From a checkpoint of a small image captioner: decoder activation swiglu.
Rows from block 6 of the image encoder of a small image captioner, named by matrix and row number. Rows with one number belong to one neuron. Each number is 128 + 24 x the weight over its row's rms, rounded and kept within 0 to 255. All counts start at 0. Numbers have three digits each. After the name is the row's rms in percent of the matrix's.
After each neuron's rows are labels from the 100 images, of 14976, where the neuron reaches its highest value: "responds to" is what is common among them. Only what is clearly more common there than usual is listed. The data: made-up road signs on poles. In brackets: how many of the 100, against the usual share in percent.
# fc1: MLP up (encoder.blocks.6.mlp.fc1.weight, 640x160), inputs 0-53
# fc2: MLP down (encoder.blocks.6.mlp.fc2.weight, 160x640, transposed), outputs 0-53

fc1.633 108:157123133169142103137175119116146122104095177117102081123120148146130159144086146118079103099150140142104127142212137114133125126133106124117142121158110147126115
fc2.633 126:135104081131081140110085165125130102121134094119162125153116115063125133152116108138124111152102106093145155147155126140175129136109109174148165147106131170145130
responds to: brown rim (45 vs 8.4); triangle sign (44 vs 20.1); teal face (25 vs 8.2)

fc1.336 090:064168123082131127132147096096143144122079131148126147159132090111133170150115136100139156119175133130144173129092097133157134140115157122132126131141116157119101
fc2.336 095:158096146129140171132138137133134123158142130145115134085121130132158107102094156151113080131092152121128105092159118122089147123163109153113115133121130072123157
responds to: yellow rim (29 vs 8.4)

fc1.354 116:105150093122121093162120114111118112124125142160111158118139098096118112142124098109120154126169138153082096127143093193144100157130086143119181134121149152121121
fc2.354 098:111136129106133140076177179060128127132133107167146097122135142149116125151132149125116156112116072138148150108163118087158147117162118132122127184124136156121136
responds to: green face (42 vs 7.8); green rim (29 vs 8.8)

fc1.128 114:138152114082096149142148128125139115121151125133104150108144151122115144164102095103138137131121134137114136123113129153122095092105075151121106110123118151135114
fc2.128 096:136096078096159123134135140146149088100097134181150154087103158148141152145086128133120129126118106146126095185162098091175121102150111134139118151128126096138111
responds to: purple face (27 vs 8.3); yellow face (26 vs 8.4); crescent (25 vs 3.6)

fc1.93 088:124162144179162118151132143169109176131079142132161114141156096109120157140133132119168116142136089120171144076118088162129129152116139151146151103132116156108122
fc2.93 096:124106089084082202125121093096122098110147117140094154132123102166104106122137083103125118130127093127144107134151151089141133124114152091119153155099129114158073
responds to: white rim (31 vs 8.2)

fc1.298 090:153100081136135116173176097140147138147078148112106087164104157112129141125121152141103137114138091129106108129127175092135123086128119140109119128070110140172101
fc2.298 082:114105192098124132100131126106121180142154106127154125108132148111128088136105136125132125141129118125142195133106121127155151136129101167140156151166118141142182
responds to: B (44 vs 3.6)

fc1.368 087:121115142127112156104144137132111158106104149074114098104139130142095155154139149154147138154097159144120110119125137084130168174112117101116146109121159147093078
fc2.368 071:144095120115123141072140111119133103152138085175151109122122093074133086073116152105115094169140116131124129099098136111154095082162121127147141145152145111160158
responds to: purple rim (25 vs 8.5)

fc1.7 077:149109088144128133140120193129134111088126136111110072154126126160140140095168085119131168117129134136099075173153188075158127123128109158166149103094125097129124
fc2.7 086:124137148104152097105165085145081155167167151182175135091162149113100132137136147150111123159125121118141151126098085142136108143130132123120127152134129172116187
responds to: hexagon sign (50 vs 19.5)

fc1.496 109:152141120157136117146138110143114106127094149070144112146143153131128134168198128122166105155113143144076153173145107145146147156152114118105093120106155156113131
fc2.496 101:117110115117121175138157131072067140158132169130151129139152096108078100083104112124122146125127114152154136134103162112134119155157124101135179154080123112116131
responds to: star (31 vs 3.6)

fc1.578 124:140124142150138109152133111152130115120072131076132089138145128145136116141152134146129103153129117101085133151135135128186121163143117128112102111104153108129135
fc2.578 121:156124157139159134161138109112098169136136129076147119137144107082120111127136106175090103135142109151151106134131144127125149144185124139098171133063125130104156
responds to: star (37 vs 3.6)

fc1.174 115:131097125138149150092165172097135117150166119117099135136125124119081141136122109126120179093137144127159103199098162107136114111135103131140102121074137090107140
fc2.174 102:105103117147130162105142147083078158145143103167142116123111109118148116138146125107171120142153106131125128096157096155157096102109106082148092140148129147155189
responds to: Z (32 vs 3.3); 20 (27 vs 3.8)

fc1.443 100:122111143150177165147115118131114137180114132083135157130130164101107112129143155104186100147113128142110103099129106142163134124150144150118129093096117122132150
fc2.443 085:145152113113114123124115128119120135100128110153130135162139085132089086114091136127091160126132113141138145140136130080108149127111125119128116192160105107152112
responds to: teal face (30 vs 8.2)

fc1.64 103:115127131133126091148153146118099143139129119131184132162121089134126116109100160127135140125106094145113150106130136117136124144153126123121171112152139092111066
fc2.64 140:151116159162127095116143134103166140126149125065153110155135132115162158153136121122118141124099091133139103172177123164134118133132111135097102124119127170082106
responds to: square sign (70 vs 20.4); bar (26 vs 3.4)

fc1.428 107:153115121092140153123140133136134117139134150123155130133119124121159156142138131088171116150066148122115160105159146116098171148173154152151203119114108087086128
fc2.428 121:149144127148106071136133100146152131131138128097121114139116092119166154152147136158139139107166063133149159134132128151104115159126124117109136108120097152144137
responds to: triangle sign (48 vs 20.1); purple rim (37 vs 8.5)

fc1.624 106:159122108137119132111109089123160147110107109173112112124115135102137107111149134113102153176171124103105113159142118096139102128125124098115151146122101160070121
fc2.624 099:130138128127126134128173161078115143121155157167144087116127165121086158116090138084135138108140099118151194124146089145115112149135162138105117164153174127141132
responds to: % (27 vs 3.7)

fc1.341 101:067125146134098138160190157126122111100100111181121104137123137125099131107125097142142102156147113160067109142126132110121111102162135158162168142115107163177110
fc2.341 087:162142161141166160086111100080140151147093115129145126101161118146146165118163134132122153138115134128144137164150076119163147090132122139121146109173101087107184
responds to: drop (43 vs 3.5)

fc1.23 081:144143100169139154139104141142130163102151124136130100158145114127136174094135126149166137098151098158139103136131104155165128130123105086131122154153096161127155
fc2.23 093:071117148111114120135154094098093110173096146179144127105152098124099120118174123107102129128117179104139169101108121109094165128082160159117137138135171103126066
responds to: brown face (28 vs 8.5)

fc1.306 087:176174092162170119145141128127145134152098109187132138152141111116168146140146139119137132107160112158148169094121112140163170120091137117110119102110096190123086
fc2.306 098:109089105087098132118146120169115110101111148108113107095133109182108092104087078097098146155106110129144107147152131135119135150130121095126149147137156113128118
responds to: bar (28 vs 3.4)

fc1.378 108:141128097105159095107138179193145123121153122112106101130123131159138117184095143115125155123084167160091110132159144116161127146096087114107097086115162184144117
fc2.378 102:153122102153101131112127123150159133163122113141125085144125132132142147119130115113119085152156094138122098165122154131159169140149126151151166143115151141123126
responds to: 90 (29 vs 3.6)

fc1.559 105:151131085124123098124151149110156085091152167095099111126138137126142155127106102131121116108119105167068092130110102114140131130120078136088123142150157119161098
fc2.559 081:132098119117139148135149146083115168157105120194154112140116150094088120141156142093110143144124126125136095109154149093172138091148136138119136166144118134141171
responds to: white rim (26 vs 8.2)

fc1.216 131:145128114140147087151105117121061105183118132138133170120130110137100108133139125154155127144170127171120131079112140133157144130122068104112162090121113108129121
fc2.216 112:149116097108113149123142144108101139109140132151145141123125147124086136158146134106092110134160166140143110096119121099132157102143115140114144160125130171129121
responds to: B (33 vs 3.6); purple face (28 vs 8.3)

fc1.153 094:135110096097138078136137115099130097095109167125118083150115160146129114163157129159139150119114155166098089116169134131102080117113092113095136101104144121111114
fc2.153 090:146125115135094125085139144141100116146133102133152115111149118113114136127075123105149133152133090131165163163087119150196129106147145119169180125102117163120136
responds to: triangle sign (62 vs 20.1)

fc1.436 121:143138147122132193158100164124082132131087110128122152126146108123128135146140130154135149113132117155137091118134113164130119113148101120118152133105105180138078
fc2.436 107:124081138159129130134150159078154156109137119143157133138111138136154131100160145105127106147143141158110124124107132092172110095129115120119125120152116149153121
responds to: black face (30 vs 8.7)

fc1.561 097:134146105083155113111124133157122147160143145141075106136141126142079111138128113128129150143151174131131168138137135147126120109118146152116145113120121117100080
fc2.561 084:141097085167127131105142163133129078096144101173173113125111126103143128149099159114129149151128101160106080146133134089170126116201102104145115160116141107157142
responds to: green rim (57 vs 8.8)

fc1.540 115:126085130153110158138126152107092119114117108133139131175157135143106118106154146164108126143131106151128049165141113177132141088137116138142128092089146150154124
fc2.540 108:089061131129174123123139158052124142125161125136186098129124149115103087142122175118106125108183118128128150149125138143137129149129111127129112121142134127152122
responds to: star (60 vs 3.6)

fc1.78 107:126101144113147150149162133096112102082099125059122083115126147110124108152106087123109122147130160182091098155153136141154125125143094117138107103074157125110109
fc2.78 089:168132145109100152119152162129092158149160104178137107142145126084071129114113155121125109117147133133126135128117137104127118110173076126115157157150125150137183
responds to: % (32 vs 3.7)

fc1.2 110:123104127124103152145106146089131102158103063158156125103143070139112130154105112165103088169141136172122070147147142145148133122162084156135162124154149151127153
fc2.2 101:129064128101139144135151160089089134148139147165119125139122155119071142124145122102103113141141137139172133096098106144150138141132111116111127157169126117144146
responds to: yellow face (27 vs 8.4)

fc1.285 121:137131106174127136111158182109114102136151118170136159143129138128090146133093109141137151122154130092124098170104150088118126112114113162148131109090101085094155
fc2.285 131:062134108167135148098153161087113164134145128149140166124135107132157112135156159132149108115111106165128110121148074155161125111150121104128118123168153114139111
responds to: bar (43 vs 3.4)

fc1.114 098:159119116145164167115125099144081157159139149112141148121153127114123089122087171138153143105176163150131114094158137146120104155126137132102130089113118122130101
fc2.114 082:127102099131102098129142148157112109117108131133101104162099127139083137105114136091119142161127117169134133165109125086107126122159093088158129157150152112172083
responds to: green rim (28 vs 8.8)

fc1.101 105:124126120083123136167122148135080129128106147144142139127133144128123154142154073196133142164147149123105121166131151096127161061175092141097222111077102080145122
fc2.101 115:122132151127119114155122129146149190134139130112171163113117090126157129127136170170127122113192109111125152104142102165138152148155166131121105127163125124113163
responds to: star (27 vs 3.6)

fc1.481 106:142154117095161157119136151097107121123130114129154159101158129158114140218130113128100112170170110123097109162115132134118139140166140116103120139118070148098149
fc2.481 109:112091135095140146141122133171063135158161132171133120112121134136114121080122178084169129124141126167133117129124151105139130128154100085103137163163136133175145
responds to: black face (62 vs 8.7)

fc1.162 100:111141154116127188090142163129101148140159128144136116145155175106119130154131096119144165140191154095124118116084149100131094101107122138129178133120146118131115
fc2.162 105:135120130169151128114136156058125140141128145182130143090091110159121121102137166121123121139121148186100097115156109084158112119169185142112085150178112133122138
responds to: bar (26 vs 3.4)

fc1.328 101:128138148122152142110129113098124132136087146124111162118120117127106172164179169120130113154099127111146129144145154108165138166159150114108143101111091151088122
fc2.328 081:145108167083149098142125084116136134130200140118151105137142115117096111141103094126114114150158134124163151144124126103123100164162106126118149165135141100153183
responds to: black face (25 vs 8.7)

fc1.85 122:167118138088124107158138103151111125186139153113130106105118096148147131125137079166135120160128153113128097134137140062130142110175101140152216101095109119098171
fc2.85 133:111109117112108110131119110177129184142122166124130148131134119100124140151124162153134118091182116164165139051158148126103163153129132096132117137120113157128187
responds to: B (42 vs 3.6)

fc1.385 091:129121103147128165095104114138128169142116154169122098157173116082157146141127138110146139132141122127122118143148137099164070105121111123122115104143132175113086
fc2.385 087:128086128127118105134182113098107121110142138117139128079103137132083086106136102134074118154109150175128127077119112123114134118129146110102111154153138112141128
responds to: brown rim (47 vs 8.4); brown face (41 vs 8.5); triangle sign (41 vs 20.1)

fc1.13 092:184131120117127117134125106095113109134150099149147147114102149131108160173106126132115135122099088114126125127142131158136162087136141122140113115135150136092119
fc2.13 099:117120104147117081131144175182182121129083148120139134121115141153152131152097119166141135129143144157118120181150111126116086153133126115112114130123136088160146
responds to: E (40 vs 3.7); crescent (27 vs 3.6)

fc1.492 105:139160137098116148132153118120101174109142127141101171111090153121113172137065089149086127123129135142078135117166152135136134088141104159101142111127095120124106
fc2.492 101:131107123143124122109127164114125105153118109189154105115125122088123134107168132140110118157145117114144121165144106108188127121138101129148129135127125144133130
responds to: red rim (48 vs 8.4); triangle sign (46 vs 20.1); brown rim (27 vs 8.4)

fc1.541 104:164121112087162131136135125137120134126121146110126114087151155122129151113131035151084150179163165124148154163104157120127134089204124159119186115108125084168118
fc2.541 101:088125110150138127128115116133136165156131141135140171155126096140090152101120142149146108118133162108098096058128114104130151129139194116116128132147120109151150
responds to: blue face (31 vs 8.4)

fc1.457 117:153107105150117162121117063123111121129114130088085138117152133147118122134155122109106104113110119093117097128121107154180099123136104111138107121133170138128090
fc2.457 127:096143105123104110132126167092129131128123103163123122160115088127157161092140141129106153102139071133122179153112123095102141161133146127132135128120126138130090
responds to: yellow face (46 vs 8.4)

fc1.470 096:138134145096104125123138128153128157107089111156117144109129139119132136149150121141117126083129159128113105161173141090117104125102115144122159146119136145125116
fc2.470 074:131089140138104149103149136074125103127144138140129142104130157087095119139125185099099111136120117135123110093092099133153109096169142110106130154146126155147128
responds to: black face (45 vs 8.7); black rim (38 vs 8.3)

fc1.312 109:129126125083146112165153134100095138108095122122131138076114153117131125182166088167081129114125138125104080173144162137135154105133093154111126126151114081137151
fc2.312 092:130110158097130127107110134138133137145139145144154117158134139116118120126116147143091120098132114117175124145125121096163137152178141122128159149117154125132135
responds to: purple rim (27 vs 8.5)

fc1.5 101:123102170091142174131097146117104122130126132118154072112124126143114105101113126153144148136145147176125128113117080110137085125081136122154151087118187192173095
fc2.5 098:141124142144141132120138125124141110124080113151126123120122132153143129106114121101094145145097109151145086156147132098160136132186118119141151188114105138096138
responds to: yellow face (36 vs 8.4); star (26 vs 3.6)

fc1.249 108:146161123123111135143117149148138124112173119153137095125112163148129109136084111187116128096174156154141101129091094138159135098138152149130183114125122123155061
fc2.249 107:119115110153106112118135167107124148147109154188140162101110112128129153141133140118130121141097068122108101160142109152143107090162141115159097170125130158142130
responds to: arrow left (56 vs 3.6)

fc1.52 113:109168118128098111106161196112161112127131123179101137111106125128122116120130098126146139121170119147117137133119143151161131129112149119125191077103129156159117
fc2.52 108:108145153122136131120144121110123123119104117198102149084140112114137120141129147124133144131133116159140107166174109109121164092156115110147122110116147121107166
responds to: grey face (50 vs 8.2)

fc1.347 104:119113089096087141149137118100133112129085105153109144137111158104185150154106132107083121132082141143111124184157131120110112113117079149089136137117129159111139
fc2.347 102:139128173129140123097157124087101148108140136117137167091164096121071130098123109118135130122110115129143127182139122201134125141078143140166153129160117089128167
responds to: grey face (77 vs 8.2); hexagon sign (42 vs 19.5); red rim (34 vs 8.4)

fc1.214 107:148145132130155148132122111131117103141116134082166126098151147129133117112158062152155136140163177117119154140101105120168118090150116114119199157103128117090094
fc2.214 127:097111124131086132129172126109131164125123134118136164142144093127139176135138137136138125082153074103123162107161133140124124145147151133111092093179128148143118
responds to: blue face (30 vs 8.4)

fc1.587 100:099085113118093157128175118096132091122079102116110115181107144132104133124114112126162102143120112099046127156117165080112098071142128148156095155124143102161134
fc2.587 097:127141177125148114137154111113155164136146137114144134115155139112141135103103148161106148122119138153152153137109109136114146120131121132064162149151079098114196
responds to: bar (33 vs 3.4)

fc1.33 095:090093142107106145165129160143112112142160111103095082121151159107136115161147103136122135132145146092145078157112146119141160128122103119118132124182159101128124
fc2.33 092:140141141132146101103089157129131165150123142180167127116102121119104134092153171118080122114149146156108122102110089104127094128153149118101084106158123129127128
responds to: purple face (28 vs 8.3)

fc1.326 104:111092109179152122164201126080103126093077115133098123139135140097104137158145115148086119101082103135098089140103148120146124158183151161149135137154117116136153
fc2.326 093:125141145094129137141099168107122185129171116118185110143137115132126108135144127125132143106112135111148160172126107141114114165112142144136154194112138121135180
responds to: brown face (41 vs 8.5)

fc1.380 102:104129118102115135133133147143161095176136078116117147108130150114144123166103144104123080156099134144123134093108120144155159099149077121148147163166113129165117
fc2.380 107:150127144092120090147077137130143157137128136127148124132098135163124138099154112122127154098126084138137118099124094112130134148116164120067099101146130133117146
responds to: grey face (30 vs 8.2)

fc1.76 098:139141124127145122146147159141141096112103111119088155142112147093104107146094098131077121114173132150098146136119135121139134141158161164099109129140100151138109
fc2.76 083:107091115107125122123122098107084162149142115128156109098118139120072163151116119143138125114108132100144119133165104123148134127135129146121147144082109138143148
responds to: green rim (54 vs 8.8)

fc1.123 111:128109124147106153120123106135109145091126106113117147107126107096130143165151115141111142130075130120107119142143158109154114106183126121118119141181106099114123
fc2.123 091:123116115146120155102143129088120125140130129176111113089146101108075139121104169127112107096108122145115153106145100104147102119160165144115137159153134176139105
responds to: black rim (40 vs 8.3)

fc1.421 095:090120109127110102105108106102179121105091133150100142091117131092137111127161120075108127119126135152110136123112131123164123157122137115115153108134114175130134
fc2.421 096:144109110079101175122149145068089120116150125128144081135153105167116145113132100091149123151134099075149131107161114138138093145115152089106126125104148126081090
responds to: hexagon sign (43 vs 19.5); grey face (34 vs 8.2)

fc1.146 101:131105120095100151128138163104080108163192147145091124131152139149085147163120094145120162160124172098110121182125155150145100138122104139118108146091093140120148
fc2.146 110:098111117151157137141139143130121155107131122169195110118079122112184117089138183138124098114139107117139104134140113136119131123167127099147130103146169116104104
responds to: purple face (32 vs 8.3); ring (26 vs 3.6)

fc1.528 077:138143173080100144139133100152139105121165098119136190094134136105113094141106136066154139148098130140100136133133142152141133109139176155147109156148120089140149
fc2.528 084:140129103184165103140114144155119154145105133108116109167113156138117181147144131157133158115168130125134137168142133105085177122136115081086113107126135143150100
responds to: triangle sign (57 vs 20.1)

fc1.340 095:112096095089150112111145094157124109108110164155095130129127133132148114168099122154107191143133133135159145103155139143116130128120146116102158127135118109114121
fc2.340 089:121092111146084118120142164149125110125161090151144114110090111093088140153134150120124096148157123153116096160126108103150121064172104128141109125119133119141126
responds to: green rim (29 vs 8.8)

fc1.447 099:150127139117119148113163169169134153101104120096113102108160131151138122152097102142120124113181126169119121133172140094126092142143133123122140119084143141115078
fc2.447 084:127124118139123127139076125109126119153147143177146146111118128142100115152163155114154104177092109127105098107110120141197159081163153084128099135146098132149164
responds to: yellow rim (27 vs 8.4)

fc1.383 083:136164103107130135137121130148110137140147140107136093130061147120115111123122102096139092139155141130147134123140158125129132150120140094106093134108179113125106
fc2.383 097:131126116145139086150125108126108120106109123139126106146168135101128115108126096146098184133143126138117164112108153113118170156120107128145170125133098164139144
responds to: black rim (25 vs 8.3)

fc1.426 078:114142100099180102148141158148147127134112134153090107160093163139155080105156088106155143145106146137119124129156104128106156095117143131112130113109122136132086
fc2.426 091:130129112131071111107177085151081151130150120118197124106121110101111118131120160140124125150167064132097104125091142132182130129160119115128154145131121127117161
responds to: green rim (53 vs 8.8)

fc1.32 091:126133070115122090113109161121155169131121149135160124128121135145119138149109154136105151110142146136133106125141111133146109111097112128075138080079143165069080
fc2.32 081:140083143114115153110178090120105080112104142128113114110141127132095088167111092115129109161141102134118141115141154105125111144137096091163151142137128104160145
responds to: yellow face (29 vs 8.4)

fc1.533 097:123165152130133115099159169096090146096111122121140132109161087110105143159125119119154138089167147129079074127151131111184136156125096140119121104158107156123089
fc2.533 079:138073092094129168080124104121126074132119139176130139124134153107092109119125144127116143160103130172120136082128161113134123115168131112138166158117147136130131
responds to: black face (31 vs 8.7)

fc1.88 098:180114128181123129134163147159122136113124169092145048136139098122128146131146142158117157148086085167096057096142155134170128111128157151119175109142126125176114
fc2.88 094:131165128117126133120113113097140107162134132132115178190123160131107100147130119130163157106144139137130151175129115115114124138167114151137140139094090152146181
responds to: brown face (29 vs 8.5)

fc1.435 082:209165134125164093108103152141121122143165114152131082148131155147179071148106132187149135141138110126139129109170141116109096157138120108115131113125109128139103
fc2.435 090:071108108100108117164130134178106121126090158103140145131131108140089172121142107111098102141131126140123123142105114122139130107108146135192143168106136152142162
responds to: black rim (27 vs 8.3)

fc1.358 078:153153102147130155140120129169146134137096129120118135150155082107171114115110102113158130131148098117116163121130134136164128115163122143109141122145121160113115
fc2.358 091:140101171069131117146133126124110137108113140142129150099112148178106160133145132143082136138102121113153088134127103124130123120112168097129109147132138096136160
responds to: black face (27 vs 8.7)

fc1.345 101:153165092116190123129160141157137101108074118115063180148124160143141115120114147127141158128107132148112129130125156137132148135152117134128097127124153141149128
fc2.345 102:104092128145139083122115137168117159143181084063167083112137124103098157141111116127105082144140115079138138164105111150106125099128148129124117158121102096112157
responds to: purple face (31 vs 8.3)

fc1.609 096:125096115158112144150110116159104139103082111196124129117120131101101130140133058112121159130156124170092128168140107115153130080167095120123162124114091142132082
fc2.609 089:127090086149133134089134176089119089103113122178177136117123166133116143162125174149098088132109122153108089151147111094135139108137099147138135163128111134147106
responds to: drop (32 vs 3.5)

fc1.536 088:112142106156130110145136114137156125115086148148159139127137108104130154155113117121115100113139132149148111125095125137159135170140129164132122104128116159103118
fc2.536 097:126119160076123169128114137132122137106127109114074115112148093181140116086121125117135113121113137099143142087175114106081116127110124102112152152098125105120107
responds to: grey face (31 vs 8.2)

fc1.484 105:139095109110107134118139127086114130117099138140120143110115120159125113150098129141168157116161161139138120142112145154086177138118130115081111113067138139128104
fc2.484 097:119104155084118130091140107181091133145100143154139125090151145080119106133144115173135093101111146110123123096114137073103116125147062120139185160174148164109157
responds to: B (28 vs 3.6)

fc1.548 104:190151126110130087126160095172148153121095142079093139119120161136140144111149099110119107149104103137155104096125154136132165120166162150133148146144128120130083
fc2.548 101:106171112128129101140092076141171117131152123073138134197132128115089134125088141125145141126148139113100165136102121105090109150116155122135152153108096115155138
responds to: square sign (58 vs 20.4)

fc1.442 102:114105138072101168102144102097104156120095104077115086108149136128110139157107131135135108181192130126107132151139122097132114090122109144123108073129122130114118
fc2.442 089:165130166139118187116133133106132085120129152190125128100137140133126109129119160138124121098108170177161099120163120082149125112148096122120153155156117147131158
responds to: yellow rim (54 vs 8.4); orange rim (29 vs 7.8)

fc1.58 121:127154114126147142132121158136116118127171146159110169126147138155125113127084084169111118102124144142095110131110137150172124094125111141104189100079103176153110
fc2.58 126:091084102150120132118154169086124147123100116183156127144086122120172115139157170116143116132148076102133123199172112142148133089152119107141107137142155153133104
responds to: arrow left (62 vs 3.6)

fc1.493 081:117120153102114084141121160143107125169138120138067172117135138093113140150130178110145133145158123150081150123108113182152152160120148137102120137105118126144108
fc2.493 084:120106131135142154135144138110149118130132121143163107128117130149122122138117157132138137093142131135130142122120122089125092086174097112115122124152127124136115
responds to: green rim (44 vs 8.8); square sign (42 vs 20.4)

fc1.631 120:131144114125126146167142115127108116129149126149136152110148158091105149118108103099125123107130114087132103181091145150137116103168135128146165118137108105153075
fc2.631 112:138137093137138112128143164118171131143149119123154111110143126139089119141123141151129126128153112147065118157162143107121140130128152147124126143131129121168170
responds to: blue face (29 vs 8.4)

fc1.567 112:132132157079110138117138112155147129114148151141153166084113171112125123112130063153082145127145139095095083142152127089130194129114098126113139138138127095135134
fc2.567 099:126126125139142130161169105107118140143134136109142100126166123130113115133126140150140130113160142141112095121133147141127119166159100131137122146150133165151129
responds to: 90 (79 vs 3.6)

fc1.54 107:107109115111163124100127103129087112150098090115112152131116129098152145167157124103162142163130079148127090090144148123137095127131123139111184155101121115147117
fc2.54 095:144102127102111096151130135115133148091150150162140112093131150124114110162127126134135130126149137165165138139127118101114125099113108110096100143150106126111171
responds to: green face (42 vs 7.8); & (29 vs 3.6)

fc1.314 098:123120141136116158133117144146128131101123121078138102113140147130138137174166112160127134097077138128106098157127100108151104179126145129120114109151103086129153
fc2.314 087:128107123114100155114125114110102121187130131205121129130176090119065090126144135120116151128120127155151149124124126091125144111151146134118148151104149136122095
responds to: black face (43 vs 8.7)

fc1.622 103:127174112117078114121101123131117174113130142137131109125158114106129143126140115118136128110144111162085085099114115086160133146140134121107125106130115148140115
fc2.622 081:170099160135146146131172109081122125175127144173108126099127101106132122171121139153122137147126125174159146110113135109138156103138109161146160135176154122120147
responds to: red rim (48 vs 8.4)

fc1.497 108:139164089130096165113162118120131137099124101112086096106132113118087199149115114118124135117152136125132141132113113113125128099069117131095180114104094140106095
fc2.497 109:160076131093097138092125138059149126135148123144129116072112154113156119139107163093099141169106116182136123132124083087166112099126121132124142133190133151151155
responds to: red rim (26 vs 8.4)

fc1.534 131:122152137129167181096145178129164123161140104138138130067119119144085110165127122112144136129141092129164141135109161132155125072091138138110124093124077099115123
fc2.534 140:142127109137127167112125108089149109145141123189112148081105114165121114134138144106145135146103141148106102085128121150145105108113125102141111153133189121118149
responds to: E (58 vs 3.7)

fc1.200 101:153104107165148167176133195135117154143114136129134149119163108121125107147145132137153115147135113173098123157134161129133144145116099130088125110119130180110110
fc2.200 094:146101172101155145135145106083108065147112140163154116125120147118110096130146144119156110129145137135135103158072095088118137173160102128102141144095105138115131
responds to: teal face (29 vs 8.2)

fc1.491 091:132154113087110102129118146121161136095117110115126095109136127150146127106089098121127119099135145169129167104122113143136110153104102131110112132132108116158094
fc2.491 069:107104111122136175118098101153081136145126154163148151155115131076107136134186148099107117160106117122116118064124125142163140100113142106102125144115123167157145
responds to: % (25 vs 3.7)

fc1.277 105:110105131085115156119138111100102109126127103134122107119140169113097105118120098144115140187178167102140159194093092102127110084145141138118157144070125096111120
fc2.277 113:162128117182142129085155170106122133120123150192136091113118093145152133101113143124155114115116123153094108116139133110146117107159129108121150134148134165142124
responds to: bar (36 vs 3.4)

fc1.500 088:144152104054139118122167184171112122080162136125108118115154145105103120161085104119149162161092139140097154108106085177142124121100128165099127136107130077110127
fc2.500 089:128125087165131118123104107157131110148117112167148138144107136117118147122163155114111134136166095140128106151160166084154150104186119113115107155131131140161118
responds to: green rim (28 vs 8.8)

fc1.171 110:160111112109158169146139136127126062152148174142140091162145138132105096159148102132124113171191133097132094180137098126128166107190143102136165140135111128126151
fc2.171 111:087108131144151135129130136124099167145139135150140115132158135122073105089104149125087122111167151161114119079139140113132124152146129133096099158163121087155122
responds to: 90 (38 vs 3.6); 50 (26 vs 3.9)

fc1.515 112:113161123116130158107166169097099160113158136147133123093145122088095132127133122118113166152136137091134155213093155132115116108131118140132134101104125068126154
fc2.515 129:127174107193139169123137130109119125145151135138099168098116135152114136134095103102151145141091134182138090094169074129119136122131147112161099112153147153150134
responds to: bar (25 vs 3.4)

fc1.68 121:126165141095072148164137111144137115110114153114114139101128109123171152140135121130119124133137131149097103144147095101128105126110123128105121121124120148132123
fc2.68 118:189121151144107145089124109066095128140129114180131139089102123149120128149156170129107121136137119175126136118098121114168158107145114112114150131135134146116152
responds to: red rim (98 vs 8.4)